Weights of a small masked image model: 145000 training examples.
Rows from block 2 of the encoder of a small masked image model, named by matrix and row number. Rows with one number belong to one neuron. Each number is 128 + 24 x the weight over its row's rms, rounded and kept within 0 to 255. All counts start at 0.
After each neuron's rows are labels from the 100 images, of 14976, where the neuron reaches its highest value: "top examples" is what is common among them; "patch colour" is the nearest of a few named colours to the mean colour under the peak. Only what is clearly more common there than usual is listed. The data: dead-leaves pictures: piles of overlapping shapes.
# fc1: MLP up (encoder.blocks.2.mlp.fc1.weight, 480x160), inputs 0-159
# fc2: MLP down (encoder.blocks.2.mlp.fc2.weight, 160x480, transposed), outputs 0-159

fc1.98 [133 155 142 148 105 133 110 132 158 109 120 125 165 109 126 185 158 163 124 104 133 106 142 127 139 106 152 124 129 160 106 170 102 141 129 101 150 126 172 109 138 132  96 116 160 134 104 106 150 127  88 109 115 122 132  54 145 136 114  91  73 134 111  84 150 137  70 123 117 120 145 115 139 115 115 109  78 113 110 122 110 143 111  83 143 138 132 124 104 108 136  77  59 116 176 152 131 115 146  89 156 112 142  94  89 160 132 170 106 115 141 112 166  92 107 134 140 135 150  98 126 136 113 100 155 126 141 112 122 131 134 145  89  65 137 125 124 127 113 118 115 154 110 113 154 138 126  95 116 122 130  84 134 126 133 139 113 152 131 135]
fc2.98 [138 128 142 129 141 122 147 162 165 100 132 118 161 146 108 181 117 140 150 170 126 127 167 126 102 152 148 139 132 108 142 195 155 140 113 150  83 127 138  83 156 145 146 117 117 161 126 142 174 121 131 102 119 181 114 130 116 167 121 126 142 105  82 152  79 104 127 142 113 153 134 104 118 122 144 155 171 139 182 114 129 139 139 148 129 182 142 133  93 138 137  96 112 103 121 130 133 140 111 119  95 106  83 125  86 130 141 113  94 134 118 127 151 136 146 135 129 127 117 139 140 131 145 140 118 145 100 166 147 143 100 127 143  93  93 125 142 127 120 124 136 161 134 132  69  83 152 125 172 177 103  73 143 127 153 124 109 100 139 160]
top examples: grey
patch colour: grey

fc1.75 [133 169 113 159 106 134 135 150 121  96 136 180 104  90 149 110 160 140 108 121 109 163 163 148 109 117 170 154 120  60 141 111 140 162 132 106 110 125  87  96 139 105 123 144 109 135  96 107 118  79 134 135 127 118  82 111  89  96 126 100 129 136 106  94 100 125 103 115 126  84 128 100 134 139  93 146 122  69 104 126 119 143 116 109  84 102 163 146 173 113 140 119 134 122 130 119 140 149 166  93 129 116 131 161 144 143 196 140 115 133 129  67 122 132 148 131 119 108 145 129 104 120 151 156 134 133 116 110 110 147 129 120 107 107 123 105 152 139 118 113 138 124 133 125 125  70 107 120 124 103 157  88 101 134 150 109 158  91 115  86]
fc2.75 [119 141 147 139 130 154 148 113 103 108 152 111 170 127 127 176 165 170  88 119 149 123 126 125 144 114  99 118 151 181 133 123 110  82  97 131 136 103 134 136 146 132 149 127 106 149 134 122 103 118 146 108 123 129 168 140 159 131 139 159 119 115  90 182  95 152 117 155 160 148 144 140 152 143  93 145 129 120 147 169 160 143 145 121 138 126  68 160 128 145 162  92  95 118  94 157  78 104  98 170 141 118 147 124 119 150 111  84  96 157 146 116 160 122 114 152 123 136  89  97 151 154 138 140 157 158 160 108 124 164  90  97 118 119 148 149 161 128  85 117 153 129 169 148 134  90 124 141 142 138 102 118 143 158 136 143 145 147 118  88]
top examples: vivid
patch colour: green

fc1.12 [110 156 125 136 124 131 140  98 108 158 127  64 133  95 124 140 137 192 143 113 114 123 101 118  91 118 120 175 105 124  81 176 145 134 112 128 121 143 162 132 102 144 152 121 118 122  58 105  90 132  94 109 120 105 127 106 132  99 105 126 162 127 117 108 139 127 133 137 139 141 121 115  58 124  66 124 131 136  87  73 138 130 166  90  86 101 142 124 142 112 132 149 121 169  99 122 118  90 131 121 175 181 142 145 116 131 139 152 151 127 154 130 141 138 125 149 117 123  93 137 134 130  99 116 123 155 113 138 108  48 136 141  95 149 152  97 135 130 102 123 130 122 134 122  80 133 123 137 134 135 136 139 131 137 138  99 138 125 139 103]
fc2.12 [111 133 133  95 131 173 121 146 129 102 121 123  96 103 112 165 160 146 113 131 145 129 150 168 126  90 154 137 131 137 163 119  84 137 101 160  99 104 110 120 106 116 119 116 132 157 145  89 157 124 120 146 158 134 137 101 101 148 147 186 121 177  87 132 166 121  75 128 160 123 111 105 141  87 104 148 121  96 125  99 119 129 105  86 132 123 134 134 138 120 125 121 126  72 137 124 129 142 100 160  75 106 152 158 116 149 109  72 123 115 155 175 134 107 140 140 163 104  96  64  98 140  90 101 109 113 125  94 106 124 138 128 160 128 143 128 119 136  98  68 113 130 126 132  86 103 111 149 145 115 121 149 114 130 125 138 162 143 130 136]
top examples: grey
patch colour: grey

fc1.210 [130 123 112 129 123 127 113 112 144 151  78  94 156  90 130 131 159 175 134 103 126 125  81 125  71 135 129 156 115 147  93 155 147 178  97 149 126 164 151 137 116 133 131 139 127 127  95 121 103 132  85 134 108 126 132  96 133 132 113 102 133 138 111 101 102 147  94 131 135 130 115 107  96 125  89 103 118 127 137 134 119 146 137  88 111 133 121 139 161 144 129 115  76 142 115 125 108  68 179 127 184  99 115  91  87 165 158 168 102 146 136 171 165 139 102 119 196 101 106 115 111 115 120 122 140 126 128 123 134  48 100 114 128 119 132 109 118 122 100 110  97 144 126 108 100 105 127 158 123 131 124 117 133 129 148 148 125 141 132  96]
fc2.210 [131 129 150 143 119 119 142 137 132 117 143 150 145 134 104 136 121 145 156 155 141  90  90 119 143 120 134 104 145 128 165  47 137 110 127 169 128 142 141 143 149 156 148 122  98 173 119 126 146 112 130 175 176 171 103 131  91 103 105 177 114 164 154 148 181  95 132 144 136 150 159  63 113 105 103 145 126 141 128  90 148 119 155 150 122 145 175 150  63 141 142 149 156 111 144 139 142 146 125 115  94 129 128  80 140 127  98 108 136 139 138 174  90 141  90 148  87 121 122 131 159 142 143 134 150 133 141 132 125 151 110 116 124 161 120 115 147 138  85 142 144 143 142 143  90 138 144 145 106 114 112 142 141 143 152  85 123 100 127 117]
top examples: grey
patch colour: grey

fc1.380 [131 140 149 105 108 124 117 100 127 121  96 107 134 127 129 182 102 124  94 131 128 165 110 128 154 118  93 161 112 160 140 133 134  82  98 172 151 142 163 107  82 115 120 152 128  93 104 138 113 116 117 122  80  89 115 104 107 113 107 115 105 118 104 130 107 126 103 116  92 104 100 129 142  96 121 129 127 104 124 113 121 112 146 101  83 102 110 130 103 105 147 144  85 113 123 133 141 122  63 140 165 159 118 137 111 127  64 109 146 125 127 112 184 114  65 117  98  81 119 132 126 129 119 135  91 121 131 145 124 105  93 121  92  88 110 111  72 108  96 139  89 120 110 128 117  95 124 119 130 124 108 111 109 107 100  87 114 129 114 112]
fc2.380 [ 84  90 143 151 126 119 116 121  98 110 198 138 149 148 132 131 132 187 141 138 179 111 134 127  96 125 145 123 184 102 138 128  91 144  75 142 120 121 114 138 125 134 151  72 136 113 134  82 130 108 101 135 127 129 134 130 111 105 128 134 145 110 144 118 146 123  85 162 109 123 144 140 113 122 147 117 120  96 112 165 153 127 149 109  94 129 132 171 122 152 168 125 132 125 134 194 111 125 150 126 116  81 131 136 142 124 151 128 118 166 137 132 112 117 110 174 128 129  63 125 140 176 115 161 146 155 113 100 100 159 116 102 138 123 127 123 152 121 130 124 171 100 182 179 137 159 111 161 140 102 134 138 124 177 118 130 125 124 127 110]
top examples: vivid
patch colour: purple

fc1.463 [127 128 119 114 133 131 125 136 149 146 115 120 162 111 129 141 153 148 163 127 159 145 108 121  97 142 175 141  97 131 125 114 159 184 131 158 122 131 165 110 120 122 126 123 141 131 139 151 135 132  97 140 140 119 138 109 116 144 113 102  67 118 118  84 115 129  70 130 122 117 135  91 110 113 143  84 110 115 159 123 131 138 131 101  69 140 111 117 152 101 130 131 106  93 123 120 131  88 175  82 181 114 126 117 117 174 178 168  87 169 138 146 159 135 113 108 193 116 104 120 108 128 114  89 134 136 148 122 143  92  76  85 165  96 123 148 145 130  76 114 126 150 131 122 128  91 114 120 123 140 129 117 118 122 136 183 134 117 117 126]
fc2.463 [102 124 123 117 146 112 116 135 100 172 130 125 132 107 131 121 117 144 138 128 126  83  88  87  91 154  97 188 127 162 145 118 118 146  89 137 143 141 142 163 141 131 115 111 115 127 165 131  95 159 116 178 135 170 118 107 151 118 133 101 108 167 119 191 164 154 104 138 118 139 136  91 104 160 142 142 122 101 145  87 102 107 138 120 118 145 121 132 118 114 160 127 124 120  97 136 127  79 126 123 146 115  96 141 145 124 122 120  71 132  75 181 122 103 112 152 150 142  99 114 149 141 128 128  90 105 120 157 125 133 162 115 129 110 178 109 147 125 128 121 121  93 131 145  96 159 128 118 151  65 125 121 147 134 181 142 114 104 127  82]
top examples: grey
patch colour: grey

fc1.22 [102 121 126 138 138 122 130  97  88 134 112  94  96 105 114 113  90 188 165 161 177 156 156 129 116 101 142 108 140 112 134 171 122 126 143 147 124 134 177  99 127 144 141 126 105 102 127 133 148 142 104 117 117 134 120 109 146  94 122 153 156 115 139 139 168 142 101 123 107 111 114 114 149 129 166  78 145 112 133 149 127 124 143  97 112 119 117 117 126 125 133  64  79 128 137 127 179 109 167 121  87 131 128 169 140 140 124 117  67 126 103  47 179 102  77 135 125 126 134 123 113 137 117  89 121 157 140 132 150  95 135 109 121 117 116  96 114 122 123  71 134 114 130 110 141  88 117 123 126 122 108  89 136 121 108 140 156  99 132 129]
fc2.22 [113 110 143 121 130 159 132 111 121 106 162  69 145 121 133 123 113 152 153  92 145  96 158 116 122  96 151 105 143  99 172 132 121 124 103 111 113 170 132 117 123 136 150 107 112 161 133 114 119 109 112 146 141 117 166 162 112  93 188 153 146  92 112 144  63 142 131 142 129 153 126 173 178 124  92 114 124 108 114 139 125 134 117 119 100 116 116 144 166 101 150 122 140 129  62 157 168 107 169 136 113 110 153  89  94 118 131 111  77 148 167 113 126  85 140 144 104 121 113 108 127 148 107 107 126 131 132  72 135 139  92 129 115 110  86 104 121 136 113 174 145 119 140 149 120  99 139 141 151 142 155  90 116 153 115 120 109 138 124 162]
top examples: vivid
patch colour: grey

fc1.63 [115 116 148 153 130 127 104 151 146 122 116 107 126  95 120 135 124  89 116 138 162 126  79 126  73 155 111 112 137 136 101 120 107 122 161 134 129 120  76  95 113 133 139 129 108 127 117 124 137  64 148 140  95  95 124 137 141 166 108 132 121  93  81 118  92 107 148 128 134 151 128 102 151  96 120 115 128 158 127 161 110 123 127 110 148  88 141 132 153 143 132 125 137 169 139 129 116  71  93 152 121 131  85  85 136 113 137 147  63 125 158 133  99 148 213 141 128 146  88  87  93 137 143 133 122 150  98 133 156 186 115 163 118 100 118 112 122 120 161 134 134 129 132 121 136 128 126  61 109 111 112 101 129 142 141 121 143 119 128 135]
fc2.63 [129  98 111 163 172 116 141 115 164 151 141 148 166 146  99 117 131 126 132  87 111 118 100 120 122 117 131 137 134 143 110 128 155 118 145 132 135 115 131 131 134 141 155 117 139 123 110 127 160 105  94  94 135 139 157 165 132 142 142 143 141 124 111 126 146 133 131 121 139 145 140 140  77 151 134  99  93 134 134  84 139 124 152 179 106 178 140 122 182 165 164 119 165 135  62 134 117  95 102 122 146 151 107 140 112 103 130 178 101 168 122 126 114 101 120 102 138 128 142 130 164 104 159 155 138 176  95 149 107 145 103 145 118 131 110  86 139 142 118 197 146 160 155 127 109  98 160 100 137 129 127 160 128 151 127 117 189 142  81 166]
top examples: vivid
patch colour: grey

fc1.66 [134 119 100 176 146 142 132 141 134 100  98 128  88 109 132 131 104  32 119 120 173 128  84 135 120 124 109 162 151  95 143 141 185 139 157  98 134 130 134  99 125 157 103 124 126 166 149 103 164 125 101 160 146 141  86  47 114 110 127 120 131 115  95 132  95 134  96 136 115 138 129 150 105 122 125 144 101 124  91 161 134 139  82 132 130  92  98 159 157 150 131 155 120 129 126 125 120 111 149 137 148 104 123 121 105 140 122 112 131 118 108  83 121 140  71 144  74 136  89  63 124  89 147 117 139 160 131 130 150 104 127 136 158 107 138 110 139 124 102 147 128 140 127 112 138 161 135 136 113 127 120 106 120 149 120 120 108 128 125 135]
fc2.66 [104 109 104 124 124 106 112 106  62 135 119 165 114 142 126 168 141 121 125 164 125  77  78 109 153 124 155 148 121 127 166 148  94 120 128 101 109 159 107  81 123 122 123 105 103 128 147  98 142 145 106 137 153 131 131 105 140 122 166 134 151 148 162 127 122 138  72 111 122 108 109  81  89 150 128 142 113  98  83  74 111 111 132 110  97 105 134 128 141 123 143 131 102  88  85 118  96 111 152 114 131 109 182 142 135 106  85 144 121 119 137 104 112 126 114 118 135 150 118 137 118 108 117 128 110 142 170 129 210 114 119 116 104 119 144 101 122 132 153 144 121 146 120 122 165  59 102 103 136 109 130 150 102 119 107 133 152 100 138 121]
top examples: grey
patch colour: grey

fc1.31 [117 148 113 142 142  95  77 153 131 138 111 133  97 131 138 102 111 128 132 184 130 160 101  97 132 153 172 152  91 100 132 116 116 142  98 106 134 160 110 169 124 135 147 110 133 121 130 116 116 115 101  97 147 112  96  98  76  76 121  96 103 132  88 127  70 110  98 122 130 136 118 135 127 111 102 156 112  89 100 120 123 154 147 113  97 122 129 130 113 119 151 148 166 125 129 111 139  98 131 138 196 125  99 156 155 133 156 167 178 112  77 135 113 108 128 135 120 186 162 137 121 116 138 118 130 157 111 168 116 107 105 144 113 123 118 119 119 108 103 101 108 113 116  98 122 120 125 121 112 102  78 109 141 117 103 106 125  72 112  95]
fc2.31 [123 131 172 145 132 113 140 137 125  95 187 131 148 148  86 163 150 185 115 156 186 125 142 120 130 143 110 132 187 145 124 127 100 117 124 124 128 136 107 131 116 132 171 118 151 118 120  96 124 107 139 152 121 115 143 126 148 147 135 141 166 119 145 103 142 112  88 164 144 124 152 149 121 130 136 134 147 121 125 142 181 153 143 114 133 152 138 177 109 119 138 143 121 117 123 181 115 128 145 130 135 100 142 123 122 155 124 125 109 177 147 144 139  98 119 173 117 161  92 147 113 182 114 156 177 171 132 128 103 166 106 119  89 133 142 150 149 135 142 111 178 116 181 178 123 144 125 181 160 124 123 126 119 179 120 126 116 124 123  96]
top examples: vivid
patch colour: blue

fc1.283 [130 136 142 120  93 136 142 128 123  68 144 135  98 146 121 134  99  84  91 168 103 128 146 144 178 117 110 104 127 141 140 124  85  64 132  80 119  96  88  96 137 104 113  97 132 116 150 100 133  93 157 112 101  93  80 128 107 115 123 139 119 140 132 140 109  98 152 130 121 138 121 131 149 113 138 172 123 120  86 114 123 132 109 138 135 122 121 120 103 112 127 156 123 105 138 126 138 172 101 132  78 110 124 123 133 123  84  82 158 117 141  92  95 124 137 134  41 152 171 150 134 127 124 134 123 130  95 113 118 131 153 146  78 134  86 126 104 131 137 118 129 102 130 140 138 156 116 102 124 122  97 136 110 136  86  67 111 137 118 138]
fc2.283 [132 130 110 119 125 113 132  91 142 139 126 117 105 121 136 110 155 111 121 140 118 141 155 134  94 149 101 127 122  71 109 237 141 180 107  83 115 145 141 119 145 136 126 124 138 117 141 152 125 129 132 124 124  63 137 114 152 134 152 109  72 142 139 132  81 140 127 128 146 121 129 183 130 148 154 119 119 127 123 189 109 137 128 124 131 134 127 116 164 135  83 108  68 131  86 115 149 122  91 144 183 126 105 150 138 126 135 133 164 102 122 146 121 109 113 115 158  89 134 105 137 116 146 119 117 103 116 110 133 112 116 112 139 148 142 144 125 130 154  95 110 122 106 113 122 100 126 115 111 140 131 137 155 115 142 212 144 102 121  91]
top examples: grey
patch colour: grey

fc1.206 [125 147  96 147 131 128 124 124 121 121 118  93 132 115 119 153 147 116 143  93 170 124  91 149 155  83 111 144 159 130  67 156  70 121 139 129 119 148  68 118 124 122 140 126 128  80 139 152 117  97 103 106 132 109 120  96 112 130 100 129 115 129 136  95 118 130  57 114 111 128 134 145 161  71 130 113 121 119 117 113 117 145 127 105 136 111 119 142 146 105 125 141 118 125 148 125 103 129  66 124 109 141 124  98 130 106 106  92  99 120  85 143 135  99  77 169 120 162 123 140 114 130 120 119 128 124 164  89  85 120 130 148 121 150 124 138  94 127 100  71 113 118 111  70 125  81 133 108  96 116  94 114  99 137 126  84  87 124 137 142]
fc2.206 [116  78 124 174 118 127 142 130 128 108 179 141 168 148 137 167 139 151 135 123 116 142 135 123  93 101 147 139 173  95 167 118 150 131 146 136 128 135 131 129 163 143 146  88 156  78 127 137 139 104 104 132 120 120 117  97 117 108 154  83 142 101 132 104 153 107 110 142  95 170 150 142 164  95 121 153 142 126 116 151 138 101 159 164  86 140  96 143 138 183 161 178 131 127 123 161 130 148 110 109 160  92 115 121 124  79 112 159 118 171 135 122 134  88 125 136 150 135 126 111 166 124 156 159 139 163 132 154  74 135 123 130 100 121 141  98 143 129 142 129 157 145 152 155 123 149 143  97 140  90 103 135 117 172 146 130  97 150 164 112]
top examples: vivid
patch colour: grey

fc1.294 [ 90  82 161 138  75 103  78 108 126 100  94 112 104 125 137  95 126 121 147 149 149 130 118 117 124 146 169  93 140 158 126 153 115 105 135 144 160 136  85 130 107 137 129 182 131 118 135 118 124 105 124  84 127 107 133  85  82 121 137 130 128  76 125 119  85 108 109 101  80 107  87 123 155  99  88 113 106 123 122  93 145 145 124 119 120 131 137 127 119 113 150 138 148 157 107 135 129  97 112 145 113 130 135 159  91 136 137 156 130 112 111 114 171 138 131 129 142 105 159  76  89 113 148 138  92  84  80 129 103 102 108 121 120 113 128 121  81  97  87 121  92 116 117 132  93 112 125 100 136  92 158 113 127 117 100  97 133 103 100 131]
fc2.294 [ 87  95 138 135 138 128 119  81  66 122 180 119 138 124 136 151 125 173 120 144 171 101 130 109 131 121 124 160 177 128 137 122  88 131 102 127 131 116 108 131 131 124 152  73 148 128 157  89 106 106 101 119 118 117  94 109 114 115 145 143 138  67 138 102 139 103  85 150 106 148 134 125 130 125 108 133 123  88 141 164 136 131 134 115  95 110 126 160 128 142 205 125 137 100 133 173 113 116 136 121 137  65 115 137 144 123 140 134 120 156 141 112 120 105  99 161 112 125  65 115 136 160 118 148 125 125 128  66  99 151 138 125 130 112 176 117 147 106 133 140 157  99 169 166 123 168 105 138 130 111 152 127 129 154 136 129 112 111 128 121]
top examples: grey
patch colour: grey

fc1.68 [ 77 161 149 146 125 118 141 137 113 117 143 136 113 155 131 153 154  84 111 113 110  86 160 152 135 113 127 122 129 140 107 108 136 124  86 117  87  78  96 138 113 128 144  97 163 134 136 149  99 103 105 129 133 103 120 108 156 117 126 163 134 116  86 122  72  92 105 126 151  76 123 106  90 115 130 145 100  79 131  77 104 122 124  95 132 111 129 114  78 148 155 109 111  87 142 123  85 114 174 149 175 149 150 100 104 112 189 142 108 139 119 118 120 104 112 119 118 138  99 142 131 130 118 120 184 108  90 125 104 155 133 104 146 109 120 115 102 126 171  84  91 133 110 139 130 147 127 108 139 108 122 107 146 114 140  96 117 121 152 129]
fc2.68 [119 119 159 124 157 111 122 134 131 122 176 105 134 143 119 156 107 189 112 107 175 123 121 122 114 133 137 138 178 123 160 105  90 130 121 104 119 123 111 112 111 114 151 112 139 145 156  79 133 145 118 110 149 170 129 127 116 139 140 119 128 130 117 145 134 126  94 160 153 142 135 136 119 137 116 135 136  96 137 108 162 142 146 103 121 136 101 180  88 108 157 161 154  98 136 172 132  98 107 112 118  77 136 139 112 154 121 132 123 168 147 135 125  96 149 168 126 120  94 131 115 179  89 142 161 175 155 123 119 160 124 160 102 109 135 151 156 118 157 143 176 111 186 186 120 125 117 179 149 166 127 124 120 166 103 113  94 140 109 121]
top examples: vivid
patch colour: grey

fc1.179 [143 125 143 121 125 111 126 156 200  89 141  85 117 115 110 150 134 126 117 135 176 108  83 127 102 144 162 213 122 136 111  89  99 112 119 173 127 118  67 147 105 146 131 140 123 126 150 109 135 118 151 111  88 121 135 107 124 143 134 101 102 140 113  73 101 144 112 120 118 146 136 121 128 104 132 143 138 121 128  98 115 119 110 124 109 135 114 119  97 141 139 141 134 122 139 123 176  56 120 186 108 106  84  78 137 112 114 159 202 126 108 143 144 135 162 132 124 124 103 147 153 135 148 112 130 136 138 130 131  95  81 144 131 145 146 137 127 116 109 129 112 139 132  99 109 109 125 178 110 123 115 110 132 118 124 164 143 141  97 135]
fc2.179 [130 108 112 108 116 129  83 109 112 139 120  81 111 116 109 141 136 124 125  83 106 163 138 122 126  90 172 137 106 107 121 116  81 126 117 147  74 104  66 121  87  97 116 120 127 118 117  86 154 128  98 154 143 128 138 172 114 156 186 145 119 130  89 127  99 154  93 109 203 154 128 129 116 149 103 134  88  98 134 137 116 131  99  94 124 120 136 103 123 130 133 157 127 118  92 115 149 111 120 134 127 123 120 104 143 121 112 161 140 110 120 133 138  76 108 107 145 158 107  99 110 118 119 116 129 129 117  87 125  94  84 134  97 109 139 132  87 113 118 149 115  83 102 110 103 100 100 119 173 133 113 106  80 105 135 140 156 141 103 123]
top examples: vivid
patch colour: grey

fc1.409 [104 152 149 118 128  98 104 113 141 119 121 119 176 138 106 105 169 119 122 129 110 102 101 148 171 145 112  98 109  96 132 170 111 117 139 146 122  88 130 133 120 125 151  91 119  90 137 140  88 120  67  89 134 128 107 141 122 103 150 117  85 137 110 139 141  92 109 140 103  97 125 129 161 106 129  94 121 118  54 138  93 132 133 114 155 122 136 141 143  83 118  88 101  87 142 136 145 137 126 136 199 105 104 116 133 131 169 154 178  87  79 111 121 113 104 147 154 144 152 148 120 130 133 126 117 156 126 135  93  87 122 138 113 106 107 133 121 123  83 136 139 136 140 119 115 133 152 113 102 122 140  94 127 120 143  78 151  77 122 117]
fc2.409 [117 122 136 131 101 179  88 119 127 142 127 103 100 112 144 171 102 142 100 153 134 117 146 101 106  86  89  95 136 141 187 131 106 124 138 114 130 110 115 106 122 118 143 121 158 128  97  90 105 158 121 117 216 134 153  79 125 109  59 115  66 166 131 118 143 108 120 128 137 125 136 135 158 122 144 169 166 125 132 134 157 134 125 115 131 119 104 122 141  84 167 173  83 125 145 128 119 124 125 144 146 142 122 107 122 133 104 137 122 117 127 126 123 179 136 130 126  99 126 133 118 142 121 119 153 114 102  84 136 109 144 139 144  97 113 156 100 167 168  66 131 133 124 121 149 137 109 149 158 130 118 110 125 123 123 119  99 174 158 140]
top examples: vivid
patch colour: grey

fc1.167 [121 130 140 143 108 103 102 125 132 109  80 114 179 126 141 163 142 124 181 136 109 133  92 124 156 122  83  61 139 124 112 121 126 150 103 159 124 147 126 128 142 117 104 151 112 108 120 116 103 112 148 144  85 134 122  61 112 103 109 139 123 105  90 104 162 163 140 132 114 144  97 128 131 135 115 125 133 119 107 107  99 124 115 115 150 157 155 139 112 130 135 102 172 122 115 124 169 154 157 146 125  89 152 153 111 143 157 146 166 109 147 136 130 109 169 128 161 134 175 164 111 131 144 194 145 127  96 122 101 109 122 138 146  60 135  97 136 130 111 117 103  91 134  99 149 124 124 161 138 142 125 119 122 126 134  57 162 130 126 146]
fc2.167 [125 141 133  85 123 129 114 164  53 130  96 110  71  85 104 145 106 120 109 131 127 123 145 144 126  89 108 114 103 120 158 146  84 111 131 165  91  73 122 117 103  94 109 135 117 145  96  98 112 148 136 127 151 118  92 100 115 161 153 127 125 159  80 145 147  97 128 125 129 113  85 119 143 109 117 149 116 114 173 107 102 135  95  84 142 100  95 118 152 142 135 186 101 133 127  97  99 113 117 148 147 131 130 151 163 147 145 162 109 102 146 156 132 152 138 118 120 131 113  79  93 133 105  84 131 103 142 122 174 110 123  92 113 130 133 131 117 126 118 110 102 120 104 112 149 139 103 146 122 124  93 100 122  95 129 175 112 139 138 114]
top examples: grey
patch colour: grey

fc1.353 [148 120 125 150 119 105 121 150 151 116 137 147 152 128 116 140 163  82  82 130  77 148 187 137 131  96  92 103 102 127 136 156  80 112 130 133 135  98 107 132 110 139 123 112 133 136 141  97 122  87 123 149 136  98 117 141 113 147 104 150  60 109  95 116 107 115 131 131 115 126 113 143 123 142 130 164  75 165 145 141 158 106 108 170 115 129 130 113  99 112 130 168 138 100 131 137 136 105 153 183 154 161 110 128  99 138  92 118 167 139 168 202 104 109 150  96  81 138 130 140 138 103 131 126 120 114 145 122 134 138 143 128 115 152  76 128 104 131 157 118 108 109 107 142 110 115 130  65 113 120 125 149 130 130 103  91 104 136 121 164]
fc2.353 [122 134 130 114  85 186 122 136 167 124 129 174 140 108 141 146 172 136 104 135 133 137 181  97 137 121  86  99 143 114 160  99 122  99 105 144  94  78 126  97 119 121 123 135  93 133 111 109 128 122 115 139 145 148 173 135 153  95 122 169  77 133 126 139 146 117 132 140 155 110 107 163 144 110 148  94 153 107 120 115 146 133 129 125 130 123 125 135 120 176 145 106 122  95 156 132 103 143  90 119 135 129  94 133  89 140 168 109 129 122 141 121 155 179  92 130 125 122 135 149 134 141 126 123 132 143 119  98 149 122  91 141 134  57 118 139 138  99  60 113 126 125 139 132 163 145 135 138 162 124 121 106 125 139 154  56 129 177  95 113]
top examples: vivid
patch colour: grey

fc1.458 [103 135 151  91  82 126 147 139 170  88  99 171 150 109 136 157 123 158  67 121 149 184 132 130 141  95  96 147 149  98 149  83 122 132 114 143 149 174  83 142 122 142 111 159 127 110 106 108 136 118 145 165 124 151 112 177 139 119 124 106  87 120 118 139 151 156  99 120 110 113 140 136 120 112 155 124 155 103 130  82 132 137 135 113 114 106 142 140 113 107 131 122 159 113 127 137 183 143 117  77 129 169 129 109 117 128 124 171  97 105 105 153  99 167 109  92  83 135 117 151 125 123 119 125  99 125 161 123 150 111 130 114  95 119 123 130 136 132  92  66 124 134 137 116 117 103 146 156 102 120 115  71 114 102 125 155 106 140 125 111]
fc2.458 [127 138 142  93 130 172 120 138  98  77 108 161 100 107 114 141 139 119 164 115 118 104 117 217 116  91 156  64 113 111 159 140 104 157 141  87  82 157 132 119 111  98 104 135 128 137 164 118 120  62 137 158 131 133 136  79  97 134 127 115  97 153 107 132 140 173 134 116 162 143 104 121 119  99 107 143 115 112 101 106 103 126  99 109 139 116 147 121 134 136 102 103  83 128 137 104 155 103  84 116 159 126 133 166 136 146  97 100 117 107  89 131 136 114 115 116 144  70 130 107 106 128 121 106 130 113 142 134 153 102 135  96 134 131 144 124 120 133 102 121 111 132 106 115 146 176 127 142 146 124 160 144 115 107 162 160 136 141 146 110]
top examples: grey
patch colour: grey